python train.py --dataset="synthetic speech, music and everyday sounds put through simulated rooms and audio effects" --hop_length=160 --input="log_mel" --num_classes=5 --cond_dropout=0.1 --logit_normal_time=true --qk_norm=true --inner_norm=false --experts_per_token=1 --positions="sincos" --optimizer="adamw" --beta1=0.85 --eps=1e-08 --max_steps=13500 --final_lr_fraction=0.1
Rows from block 7 of a small class-conditioned spectrogram flow-matching model, named by matrix and row number. Rows with one number within an expert belong to one neuron, the router's apart. Each number is 128 + 24 x the weight over its row's rms, rounded and kept within 0 to 255. All counts start at 0.
After each expert's rows are labels from the 100 clips, of 14976 (inputs lightly noised), where the router gives the expert most weight on average: "strongest on" is what is common among them; "peak in band" is the frequency band that holds the peak. Only what is clearly more common there than usual is listed. The data: synthetic speech, music and everyday sounds put through simulated rooms and audio effects. In brackets: how many of the 100.
# router: router (model.blocks.7.mlp.router.weight, 32x192), inputs 144-191
# up: expert up (model.blocks.7.mlp.up, 32x96x192), inputs 144-191
# down: expert down (model.blocks.7.mlp.down, 32x192x96, transposed), outputs 144-191

# expert 29
router.29 [110 132 112 115 137 142 160 151 123 109  78 127 157 129 133  84 131 108 165 172 140  90 143 119 149 139 139 106 159 146 153 157  96 121 132  73 162 128 182  89 118 163 149  97 139  75 157  90]
up.0 [141  93 120 120  76 116 146 155 105 150 179 150 115 157 140 149 127 136  98 119 126 114 125 142 165 125 162 101 152 123  67  96 145 192 125 115 124 103 126 150 107 156 171 142 157 158 110 123]
down.0 [126 118 186 124  84 113 126 130 108 133 147 104 140 150 158 102 119 147 166 158 130 122 124 119 149 143 158 154 123 128 130 107 108  93 105 113 148 118 147  83 177 145 125 149 115 140 115 175]
up.1 [139 139 133 126 130 135 176 150  81 107 160 169 170 186 133 153 135 111  98 103 113 123 109  92  98 122 131 109 114 139 143  96 165 110 145 109 140 128 124 171 163 138 126 141  85 131  89 133]
down.1 [147 103 119 127 107 164 102 169 152 131 201 156 103 109  98 139 103 156 148 117 166 132 116 137 155 121 157 134 116 123 117 163 118 145 159 156 129  99 123 159 116 121 118 153 106 142 103 154]
up.2 [155 109 130 138 130 108 136 105 115 143 116 156 145 127 144 112 146 180 136 132 102 171  86  98 144 142 116 106 131 132 127 145 108 104 136 127 133 150 122 134 196 129 120  95 143 127  96 120]
down.2 [130 117 101 132 122 135 148 106 133 140 165 118 115  71 117 159 117 129 142 134 125 148 148 116 148 153 108 108  77 137 167 148 151 152 129 181 140 118  84  76 130 128 114 118 109  81 147 134]
up.3 [131 156 152 119 164 102 153 102 112 117 135  89 119 119  80 120 141 122 131 102 116 151 143 159  96 143 123 154 110 150 163 112 145  84 132 125  95 114 155 157 147 128  94 139 139 153 138 138]
down.3 [121 137 155 109 118 124 135 134 125 103 172 138  91 141 119 117  71 154 104 118 164 131 142 142 126 119 132  97 112 131 125 161 116 144 143 121 115 156 115 139 100 119 147 140  75 107 164 121]
up.4 [107 140 184  70 145 122 111 129 136 151 146  87 128  73 146 142 159 135 127 126 101 142 113 140 130 126 150 127 128 155 159 106 130 115 136 200 119 100 122 113 111 110 115 186 106 139 137 156]
down.4 [ 95 162 166 125 129 146 149 141 121 129 129 127  84 161  91  71 135 143 116 116 183 154 139 121 123 100 131  95 148 126 112 163 148 141 134 131 140 145 161 145 132 107 122 162 107 142 128 175]
up.5 [101 137 100 153 109 118 141 126 155 127 185 142 101 137 168 124 133 144 152 135 140  89 156 118 151 144 126 159 123 139 154  74 170 126 154 161 120 145 114 105 156 132 149 163 181 131 142 134]
down.5 [144 103 149 107 121 140 150 154 129 188 167  99 101 143 139 120 117 138 123 113 125 125 130  98 142 178 162 145 149 130 116 160 134 124 140 139 144  87 151  86  95 141 110  95  68 177 131 174]
up.6 [122 135 169  85 121 140 138 130 114 136 135 108 133  85 117 124 154  97 155 142 106 114 150 173 190 145  88 105  80  63 142 142  98 163  86 120 156  89 110 116 105 128  99 144 110 145 151 141]
down.6 [ 89 106  89 123 134 157 115 164 104 132 138 105 125 122 143 121 133 165 154  91  96 158 143 137 114 126 157 134 144 138 103 149 155 114 113 144 120  83 146 153  96  99 150  90  91 130 113 116]
strongest on: dropouts (75)
peak in band: 0 to 250 Hz (34)

# expert 9
router.9 [155 114 119 131 129  77 146 128 124 142 138 133 127 128 130 144 172 137  97 129 159  93 161 132 132 177 119 130 119 153 115  90 132 152 120 123  95 141 112 129 138 130 147 141 134 102 115 124]
up.6 [100 119 145 138 131 115 117 101 148 114 127 131 120 113 137 120 127 131 166 151 135 131 143  71 115  91 135  96 144 138 130 191 129  96 147 170 140 110 156 109 106 156 116  82 114 128 107 134]
down.6 [ 97 119  74 133 114 123 122 146 112 141 146 137 129 146 152 130 113 119 124 127 123 120 131 147  75  88 108 194 130 143 136  75 118 129 113 111 116  68 133 118 129 118 123 125 118 169  94 157]
up.7 [176 155  92 159 124 112  95 143 137 116 126 123 126  88 165 125  94  90 142 142 149 106 148  95  94 132 133 106 131  87 134 118 139  69 114 140 104 146 129 135 125 163  88 141 119 166 118 151]
down.7 [133 153 104 130 157 135 151 108 116 115 118 135 137 126 120 152  89 130 150 136 123 137 123 124 100 128 125 122 155 139 126 107 128 153 183 105 130 106 132 152 174 141 106 119 118 126 114 128]
up.8 [146 168 149 100 114 120 117  79 147  97 109 118 115  93 112 119 123 136 121 124 108 140 152 146 157 119 131 124 148 146 114 139 135 108 171 166 106 136 120 133 189 135 102 147 118 115 158 166]
down.8 [ 84 144 119 151 159 119  79 142  92  95 156 112 172  98 139 129 132 163 146  90 111 157 149  83 109 156 117 128  99 153 166 122 155 121 135 146 160  62 110 105 159 147 105 136 143 114 118 121]
up.9 [166 148 187 148 161 116 146 153 163 127  92 131 156 159 148 111 138 103 129 124 126  56 125 119 111 159 106 168 107 124 110 126  70 130 105 134 137 121 119 127 131 120 141 161 133 108 126  97]
down.9 [120 125  88 139 116  99 174 109 131 113 127 126  97 137 133 149  97 157 140 157 127 145 109 125 132  88 144 105 112 100 139  71 113  96 126 132 122 130 159  96 120 132 107 125 119 198 133 121]
up.10 [133 116 106 152 108  94 170 150  90 150 108 143  95  99  99 129 122 110 131 121 156 125 121  95 107 126  73 110 152 137 123 141  99 103 110  94 122 131 133 162 137 138 132 116 146  95 145  98]
down.10 [116  93 122 118  99 150 141 130 116  96 113  98 128 125 116 112 130 152 165 145  71 151 116 161 112 135 143 141 111 138  83 109 110 111 128 143 101 150 110 118 119 165 123 157 136 147 112 149]
up.11 [154 130 125 127 146 164  86 101 127 139 137 110 148 159 119 155  62  95 117 163 101 136 156 111  98 108 104 145 132 120  90 143 124  98 136 156 155 114  84 187 144 173 145 143 132 104 134 149]
down.11 [127 126 121 132 123  88 152 139 179 155 121 122 174 135 180 170  98  78 139 100 120 104 116 128 126 130 102 113 142 136 117 171  69 134 161  69 112 108 106 145 166 149 175  83 125 124 108  95]
up.12 [118 118 135 139 129 128 141 143 150 122 120 163 113 120 109 127 122  76 155 155 134 117 113 130  93 133  76  93 145  88  88 126 117 138 116 128 118 104 137 117  94 173  87 115 149 123 116 128]
down.12 [106 167 119  93 153 114 147 102 132 142 133 145 117 142 121 125 102 142 144 163 113 136 114 119 161 118 136 128 150 110  94 119 127 158 121 134 124 112 167 123 103 160 129  71 126 126 153 124]
strongest on: dropouts (30)
peak in band: 1000 to 2000 Hz (44)

# expert 13
router.13 [123 180 130 138 140 108 181 135 113 149 149 148 120 149 164 151 140 163 100 118 142  85 153 147 152 146 124 115 121 162 134  96 134 154 132 142 114 148 103 142 141 155 148 131  96 127 135 144]
up.6 [113 140 150 166 128 124 110 142 125 113 117 125  91 118  99 130 135  93 125 141  79 113 158 153 144 118 165  98 155 143 112 167  99  97 123  71 149 128 163 117  99 146  66  93 130 101 141 112]
down.6 [ 91 125 119 131 125 113  78 131 112 134 131 115 126 134 128 141  82 144 143 129 138 125 124 160 162 120  87 116 133 129  62 134  98  93 175 124 126 141 157 154 127 154 122 119 126 169 114 147]
up.7 [ 96 105 184 150 125 114 137 116 111 118 143 104 123 111 144 146 106  89  82 139  80 119 136 106 114 150 130 103 150 154  87 148 123 125 158 117  79 113 161 133  92 179 132 106 123 133 112 157]
down.7 [ 87 120 126 142 110 132 119  81  72 106 112  95 152 160 125 151 129 122 150 129 144 151 170 139 138 115 115 140 127 114 117  74 113 131 163 100  99 102 137 111 107  81  87  89 117 141 152 156]
up.8 [125 142 187 144 124 112 165 129 115 135 158 128  82 124 148 137 120 156 139 131 116 136 172  92 106 154  78 128  99 116  96 161 128  74 148 149 103 145 115 146 112 118 138 149 115 141 102 154]
down.8 [137 113 167 113 105 133 145 143 141 102  65 127 139 150 165 164 126 160 145 146 167 126 178 136 154 108 108 118 145 132 101 144 146 144  71 121 126 160 129 119 164 134 133 134 112 151 156 107]
up.9 [119 160 133 141 158 154 112 100 158 104 127 134  73 149 134  81 152 134 187  93 155 132 165 108  78 166 115 161  95 106  96 159 106 112 151 128 110 144  94 158 118 125  85 136 131 141 150 141]
down.9 [127 143 104 124 147  81 103 110 157 169 169 119 141  91 153 137 116  89 113 132 129 141 166 110 100 159 121 145 112 139 139 163 101 115 134  90 131 124 129 160 100 115 167 133 106 140 128 125]
up.10 [129 170 173 144 126 132 100  84 109 121 136 121  89 123  82 166 109 141 126 149  86 131 119 110 161 138 155 108  73 107 132 135 173 154 135 155 151 127 136 126 169 122 109 146 107  91 160 132]
down.10 [106 138 135 147  85 105 151 100 111 105 131 118 135 113 116 123 129 163 105  92 128 100 169 145 110 134 118 124 126 134 147 130 146 108  99 107 136  74 110 138 165 122 123 122 126 178 146  81]
up.11 [161 141 123 116 128 129 116  82 125 135 131 104 107 142 144 161  86 105 140  96 112 115 108 115 124 155  79 125 143  92  71 129 123 130 132 121 124 117 136 139  96 164 143 132 117 125 124 118]
down.11 [ 86 116 110 117 157 166  91 132 106  81 108 122 130 124 108 125 168 177 142 109 125 146 131 163 160 139 160 140  86 147 108 141 141 128 120 152 172 124 122 122 145 151 139 121 152 169 127 110]
up.12 [135 140 131 123 136 134 107 119 128 132  88  92 125 103 136 169 127 113 130  99 170 103 143  90  99 110 120 148 103 150 144 182 135 118 110 120 130 108 124 134 118  94 138 148 121 139 153  73]
down.12 [132 122 133 124 137 104 131 136 122 142  98 170 105 144  96 124 124 128 144 158 147 126 137  93 130 126  86 128 169 141  95 127 131 112 107 120 140 150 125  89 155 127 138 113 134  57 117 113]
strongest on: band (82)
peak in band: 1000 to 2000 Hz (37)

# expert 2
router.2 [124 137 147 178 139 152 155 158 107 152 163 159 144 156 165 129 118 190 107 166 179 101 153 154  48 134 156 150 131 145 153 120 153 134 158 132 123  93 120 162 135 120 160 156 139 154 165 152]
up.6 [121 170 135 126 153 146 163 139 164 101 148  90 149 146 125  98 109 160 156 107 126 111 140 112 163 125 101 118 126 107 178 142 126  81 123 102 153 146 168 142 146 163 155 118 122 123 178 120]
down.6 [111 132 129 161  91 145 176 124 122 136 118 117  90 125 126 133 155 128 122 154 100 141 138 120 127 106 121  86 133 107 130 140 120  89 136 100 115  87 170 121 105 150 145 132 123 182 137 118]
up.7 [101 137 108 136 138 121 137 123 125 129 148 120  78  93 160 100 103 131 120 147 144  98 173 126 110 121  88 104 152  60 106 115 150 119 121 133 117 100  80 131 103 126  88 134  95 102 145 136]
down.7 [136 132 137 128 148 157  91 181  76  76 120 142 118 109 121 162 143 156 132 163 140  76 109 139 158 122 148 120 100 142 133 125 125 109 107 118 131 135 134  86 107 131 127 122 128  85 166  96]
up.8 [164 153 126  86 137 109 142 141 129 118 122 140 143 136 152 114 100  69 116 104  86 129 142 112 155 143 153 120 168 123 158 102 130 149  81 122 139 168 106 133 163 186 140 115  79 155  83 147]
down.8 [148 144 122 165 139  84 110 128 126 168 176 113 137  79 100 108 124  83 140  91  94 136 145  68  97 130 148 113 175 130 146  86 110 123 127 145 129 126 142 158 127 120 155 145 117 145 114 155]
up.9 [ 90 138 103 158 121 123 110  98 155 108 114 133 127 119 124  98 138 135 105  97 135  96 196 163  88 133 112 124 173 113 135 123 105 142 105 132  92  97 129 111 142 152  79 110 141  99 120 140]
down.9 [114 146  83 112 115 140 107 161  84 112 135 138  91 134 100 177 158 177 142 128 140  98  99  99 138 161 169 121 140 108 106 139 143 131 121 139 167 112  95 114 110 162 136 109 113 144 129  92]
up.10 [140 107 109 140 103  98 156 138 131 136 124 176 130 168  83 144 112 136 138 125 152 125 106 166 111  92 115 149 136 125 112 127 111 162 137 143 114 112 140 157 132 148 153 139 103 152 115 171]
down.10 [142 128 112 105 137 102  83 132 104 141 186 145 119 110 138 165  97 117 126  84 176 132 136  86 129 152 133 143 107 137  91 101 100 117 145 157 117 113 131 115 115 101  92 122 102  96 129 170]
up.11 [109 119 107 102 122 120 143 142 126 114 133 157 124 145 142 126 141 125 152 155 139 142 126 146 100 142 144 157  82  84 124 155 135  77 119  86 183 166 133 153 129 156 120 174 173 120 130 146]
down.11 [122 118 142  96 116 138 148 146 130 134 120 169 166 106 148 183 178 122 146 112 135 115 165 105 116 150 147 134 103  94 100 110 135  74 102 135 113 118 147 154 135 106 107 122 136  89 180 153]
up.12 [147 121  85  82 105 118 119 155 128 120 134 132 121 116 155 116 108  82 123 113 119 132 148 158 173 122 131 124 151 158 146  91 143 135 132 103 113 149  98 139  97 150 128 120 126 164 120 148]
down.12 [150 150 158 152 105 113 135 121 125 154 168 158 135 139 153 119 118  71  99  91  94 108 125 129  87 131 139 154 161 151 152 107  81 174 126 119 121  94 117 138 119 101 146 135 120  84  82 132]
strongest on: short reverberation (77); reversed (58); everyday sound (53)
peak in band: 4000 to 8000 Hz (64)

# expert 1
router.1 [156 106 134 127 111  53 116 148 114 144 151 165 150 160 163 153 151 149 144 124 155 115 161 150 112 115 140 114 138 178 108 126 124 135 100 143 140 143 131 151 151 162 171 169 139 138 106 127]
up.0 [116 118 125 134 127 125 140 106 113 113 108  90 118 129  98 126 117 139  95  92 159 112 155 145 117 120 102 121 182 177 105 160 142 106 100 129 124 154 160 110  97 124  90  88  93  97 188  90]
down.0 [ 89 133 132 117 109 157 120  98 164 137 120 186 180  93 120 128 131 126 117 168 152 172 132 163 108 149 122 115 133 155 119 174 144 158 106 142 100 131  87 134 129 105  97  84 118 128 134 169]
up.1 [142 137 119 118 119 117 128  94 136 131 117 100 158 122  97 133 109  65 153  99 111 111 163  98 157  88  96  86 143  89 123 157  90 141 137 133 106 148 126 145 118 147 130 136 135 122 108 139]
down.1 [116  83  94 102 145 129 151 124  90 132 110 139  94 178 116 104 131 141 147 132 151 151 126  81 129 142 122 130  92 106  95 106 114  90 106 112 136 183 150 112 128 115 176  95 139 139 152 126]
up.2 [143 163 101 127 148 124 128 146 169 136 119 119  92 107 133  80 135 113 111 152 124 134  90 132 131 138 134 138  95 123 159 107 135 137 118 151 106 142 147 108 130 121  95 133 133 129 162  74]
down.2 [108 139  92 170  88  85 167 126 117  89 114 100 146 138 127 111 141 173 164 104 121 147 175 158 114 105 114 105 124  98 117 154 139 101 120 139 143  94 169 135 151 133 104 141 105 156 163 123]
up.3 [149  92 140 151 113  96 130 108 158 160 114 129 118 123 109 121 128 125 112 109 134 135 104 127  79 125  86  79 127  97  88 151 142 152  97 110  97 129 139 137 122 121 139 140 139 132  72 171]
down.3 [105 146 139 144 154 135 112 126 152 140 156 115 130 183 159 126  98 171 138 136 136 110 111 133  86 137 141 148 122 102 114  75 119 129 148 135 135 130 139 141 100  95 127 140 154  97 153 158]
up.4 [152 109 131 131 116 163 144 137 113  90 108 113 151 138 171 111 108 141 149 135 108 128 155 103 194  87 187 136 170 162 170 176 114 114 108 151 148 150 128 139 134 165 160 156 152 141 104 124]
down.4 [120  76  93  95 121 115 152 127 165 146 100  97 140 125 118 147 135 133 136 111 145 110 147  98 165 149 137 138 145  83  99 151 126 123 120 109 144 169 101 145 134 121 122 138  98 162 124  82]
up.5 [137 181 137  98 155 120 124 114 150 122 101 116 133 137 136 102 123 141 121 104 142 141 144 122 119 118  81 136 145 167  92 132 117 175 149 140 168 142 123 106 123 134 112 136 142  71 126 137]
down.5 [140 145 130 124 120 131  88 148 150  87  95 173 128 120 145 133  96 133  88 137 124 120 134 104 105  91 121 109 128 160  94 153  84 128 123  72 103 108 127 140 195 103 115 116 177 169  86 134]
up.6 [126 117 160 121 119 129 114  87 158 119 124 123  94 137 112 142 158 158  85 119 155 120 100 165 160 167 153 159  89 141 134 139 117 129 102 153 110 132 142 128 119 104 112 138 121 116 129 119]
down.6 [144 133 120 115 133 108 150 109  82 142 131 138 172 163 105 140 103 117 158 117 129 124 129 125 161 141 102 124 110 116 130 131 129 120 149 125  91 116 161 146  99 129 138 127 120 134 138  88]
strongest on: dry (82); band (64); distortion (52)
peak in band: 0 to 250 Hz (75)

# expert 3
router.3 [102 151 118 112 130 172 139 150 119  87 103 149 126 123 145  98 130 104 146 155 156  62 164 132 154 141 129 110 131 160 157 138 115 111 149  76 184 123 161 125 130 162 172 114 166 115 182  86]
up.6 [154 161 156 169 167 144 126 103 105 128 134 136 137 168 110 114 145 135 152 164 114 143 135 124 114 124  97 138 119 119 116 112 126 150 115 152 140 132  93 126 159 114 132 167 108 157  98 135]
down.6 [134 204  99 146 140 119 115 127 113 123  94 141 140 101 116 113 130 124 111  94 147 141 124 138 152 109 120  97 134 116  85 105 141 134  91 106 106 104 174 114 118  97 119  70 132 134 130 154]
up.7 [122 119 158 122  98 107  85 126 151 147  87 126 126  99 100 126 122 123 112 100 110 123 141 142 129  87 145  93 142 111 108 137 104 109  97 141 121 125 154 160 128 143 137 119 122 136  99 126]
down.7 [120 120 138 145  76 122 194 141 170 161 117 134 169 100 150 124  76 100 168 134 111 104 100 122 129 125 130 174  82  90 158 120 135  89 103 123 137 113 131 104 132 160  87 176 128 121 165 159]
up.8 [107 133 120 151 114 136 141 166 139 144 155 107 107 146 130 168  89 114  96 127 145 121 147 142  62 110 151 108 158 109 112 109 185 149 100 134  90  76 110 123  98  93 144 156 101 161 105 129]
down.8 [161 112 150 132 123  86 117 179 146  93  91 165 158 155 115 162 131 129 135 130 134 142 114 135 153 107 144 159 126 124 106 111 149 156 135 136 147 143 113 128 153  85 120 138 146  73 109 102]
up.9 [103 123 109  91 137 169 124 162 104 124 113 180 178 130 156 103 130  88 183 170 114  99 112 132 153 113 116 104 141 133 167 153  90 146 162 129 153 130 122 112 154 149 144 117 139 101 123 109]
down.9 [181  98 160 108 129 112 141 139 155 145 180 132 108 112  95 126 146 152 131 122 117 103  88 137 138 140 173 154 143 149 121 176  70 179 145 131 137 107 114  96 115 116 119 146 104 171 127 115]
up.10 [102 131 107 110 139 176  92 105 126 121 138 128  97 120 153 147 143 138 113 119 107 142 134 147 150 145 117 136 135 132 129 115 132 102 150 132  78 123  91 173 114  97 144  71 152 176 114  94]
down.10 [187  94 141  67  87 100  96 145 129 136 139 123 137 149 119 187 103 125 129 134 149  97 111 141 167 121 165 132 126 152  84 113 105 122 144 140 143 138 100  87 139 129 123 142  96 137 123  89]
up.11 [130 150 117  81 116 131 138 126 100 105 125 139  97 127 101 167 132 118 142 131 119 125 132 112 158  78 128 127 126 113 130 146 149 132  87 134 136 138 111 137 169 124 136 191 138 137 129 138]
down.11 [120 184 143 161 122 141 132 121 132 152 133 110 162 110 152 131 122 114 128  86 146  72 158 128 121 135 134 101 146 125 144 148  98 119 172 138 139 120 129 147 137 112 165 138  69 129 127 103]
up.12 [142 153 145 117 152 114 152 123 110 127 110 117 149 121  68 118 120 108 152 130 147 166 112 116  99 123 132  79 116 131 167 139 122  92 112 128 133  92 130 118 150 125 121 195 145 126 133 144]
down.12 [131 139 114  89 105 130 151 164 147 136 146 163 116 137 169 103  99 143  93 141 108 116 142  78 123 146 154 112  99 105 134 132  99 131 123 189 118 127 108 142 125 108 109 126  96 141 125 160]
strongest on: dropouts (52)
peak in band: 0 to 250 Hz (33)

# expert 25
router.25 [ 99 114 107 144 135 133 117 141 141 133 142 126 170 131 138 113 125 105 119 117 157 118 122 158  87 136 132 127 177 129 121 108 100 161  90  97 115  51 114  90 123 127 118 105 151 134 100 132]
up.0 [119 173 129 134 127 124 136  86  89 139 102 153 143 111 156 114 133 142 124 121  90 124  97 145 109 174 111  97 154 139  93 145  82 149 122 137 134 127 120 124 156 114 139 113  97 117 122 119]
down.0 [187 118 152  98 115 127  98 163 127 118 126 107 132 155 114  99 154 167 122 119 147 125 127 106 123  88 102 103 137 110 124 130 154  95 104 160 123 138  99  97 132 133 132  88 147  78 113 123]
up.1 [121 121 144 147 120 118 116 126 151 151 136 115  99  88 105 146 111 105 107 109  96  78  58 113 140 120 140  97 190 148  92 138 124 131 135 144 123 119 124 121 166 137 120  95 118  68 103 100]
down.1 [135 133 173 117 124 127 152 144 150 139  86 124 114 131 152 100 126 141 104 117 131  90 160 114 116 146 147 115 163 114 143 133 172 116 128 119 152 115 125 110 123 111 165 118 107 115  93 168]
up.2 [112 120 167  91 123 137 162 113 135 160 146 162 150 168 129 113 129 115 152 161 103 147 127 148 126  97  78 154 109 110 134 119 142 129 168 101 152 114 138 139 184 102 114 145 152 163 115 156]
down.2 [157 102 134 121 141 124 103 169 164 167 144 158  69 127  84 129 159 133 154  85 175 129  92 136 155 123 145 141  92 125  79 174 105 140 167 136 146  97 124  66 110 125 116 124 130 126 145 130]
up.3 [100 132 113 117 115  95 127 146 118 154 138 132 117 137 115 127 131 108 172 122 119 138 115 107 152 156 110 124 143  84  91 141 146 147 120 134 146 124 143 157 155 129 127 129 161 130 128 114]
down.3 [132 100 169 100 104  99 110 131 118 163 155 123 103 125 118 141 143 132 143 128 121 153 126  97 151 128  80 105 151 143  87 120 161 137 151 172 123 132 128  91 147 126 143 132 113 112  97 110]
up.4 [108 141 105 120 124  94 135 117 135 100 107  89  55 102 157 130  94  96 157 135 175 105 169 144 143 143 149 128 103  88 122 115 144 129 110 134 158 116 146 141  62 153 115 108 148 146 192  90]
down.4 [175 132 116 116 108 108 159 132 110 132 144 121 127 143  95 141 148 143  99 110  96 121 133 149  97  80 151 149 144 141 113 108 127 120 112 144 156  94 126 154 124 145 170 118 105 122 118 144]
up.5 [113 122 177 139 112 125 133  90  96 151 160 138 170 137 106 111 120 135  89 144 107 128  96 113  69 133 127 129 122 137 114 118 109 151 140 153 120 115 114 125 172  87 129 160 138 119 136 145]
down.5 [146 114 161  61 114 130 156 189 149 114 102 126  95 159 115 126 151 159 152 113 142 140 120  95 137 185 148 113  74 113 107 142 143 118 129 155 127 133  97  74  89 143 119  92 139 144 121 142]
up.6 [104 135 156  90 111 102 121 101 137 166 114 143 142 121 106 158  71  97 154 109  77  94 109 115 129 102 133  78 142 156 114 136 125 128 123 128 140 193 144 121 147 148 127 122 130  97 113 124]
down.6 [112 113 122 124 110 126 158 148 121 150 143  89  57 150 122 157 140 120 130 133 138 129 120 122 127 163 169 135 166 123  85 132 170 112 151 151 136 147 132 111 110 180 115  83  91 172  98 169]
strongest on: band (59)
peak in band: 0 to 250 Hz (79)

# expert 11
router.11 [139 131 112 118 119 121 134 139 122 154 169 160 152 170 159 148 130 150 101 136 160 102 174 164 131 134 139 145 106 172 137 136 117 137 146 148 128 127 125 159 137 136 184 156 122 138 141 153]
up.6 [131 147 150 143 107 143 148 121 101 153 118 114 136 123 130 115 131 159 104 138 145 141 138 138  54 135 141  84 146 151  95 144 114 128 101 123 106 130 142  83  91 120 133 103 141 104 118 120]
down.6 [116 128 121 171 139  87 120 128 200 134 143 125 154 142 165 136 113 102 120 145 131 158  92 112 152 122 139 155 132 118 115 156 136 142 133 153 133 107  74 126 166 109 110 150 136 113 145 127]
up.7 [137 135 100  92 149 128 104 127 113 108  89 133 120 130 141  86 157  95 163 114 112 129 145 129 156 171 124 111  97 123  79 105 103 146 132 112 180 133 157 103  81 157 127 161 129 136 110 107]
down.7 [109 114 123 143 123  66 106 116 142 126 124  97 149 144 106 139 143 115 124 130  83 120 131 121  77 132 125 144 133 133 164 125 136 115 108 118 120  87 149 142 120 129  90 152 137 144 109  98]
up.8 [157 157  80 114 100  89  99 104  96 167  78 131 127 100 121 132 123 142  88 105 189  95 149 174 135 114  93 147 101  95 100 141 147 115  94 122 153 137 131  96 161 138 124 124 157 136 148 146]
down.8 [132  82 124 143 144 137 176  88 125 126 130 123  97 152  97 103  98 127 132 117 132 164 120 143 167  99 148 132 153 114 113 164 164 147 148 115 140 118 123 171 131  79 135 119 105 126  95 127]
up.9 [114 143 130 128 123 173 104 125 120  98  95  96 113 130 117 155 126 126 112 110 171  87 171 120 135  99 129 127 137 112 125 129 146 135 114 144 146 120 119 154  85  87  94 100 146 162 136 105]
down.9 [112 154 110 112 114 107 139 137 128 121 144  93 156 134 127  86 148 145 122  66 144 146 167 102 178 147  85 131 129 156 114 154 143 137 109 140 154  92 115  95 109 151 135  70 151  98 167 152]
up.10 [180 116 144 126 129 150 107  84 171 130  81 120 164  93 136 130 152 151 136 175 148 102 125 124 112  91 109 159 104 106 134 174 142  84 137 138 165 121 162 103 108 156 156 111 123  95 158 138]
down.10 [ 97  92 138 104 105 101 119 183  97 122 131 142 136 179 146 121 103 138 116 125 131 153 129 105 109 128 171 137 145 116 120 141 136 145 126 140 128 112 118 123 126 121 129 128  94 155  69 122]
up.11 [131 146 122 116 106 143 133 147 151 143  93 125  97 123 118 170 112 127 135 105 119 158 128 132 111 122  99 139 108 135 110 138 116  88 137 143 138 154 134 139 157 108 120  77 122  91 134 137]
down.11 [112 124 173 100 163 130 138 105 116  98 163 146 130 182 159 141 130 108  72  88 146 137 114 123 134  82 115 117  92 131 145 185 116 114 106 120 143 151 108 133 118 139 135 172 158 136  86 102]
up.12 [131 135 171 134 153 168  91 133 113 150 123 130 119 121 114 146 154 143 151 143 119 147 128 106 124  82 124  96 125 134 112 133 118 124 134 154 161 124 139 132 143 116 112 123 168 125 151  67]
down.12 [ 79 133 136 158  83 129  96 132 155  94 136 102 148 143  96 126 109 155 140 109 121 109 134 151 114 140 118 139 119  95 162 145 144 159 104 122 135  87 117 124 137 101 125 143 107 139 160 136]
strongest on: everyday sound (84); reversed (41)
peak in band: 4000 to 8000 Hz (100)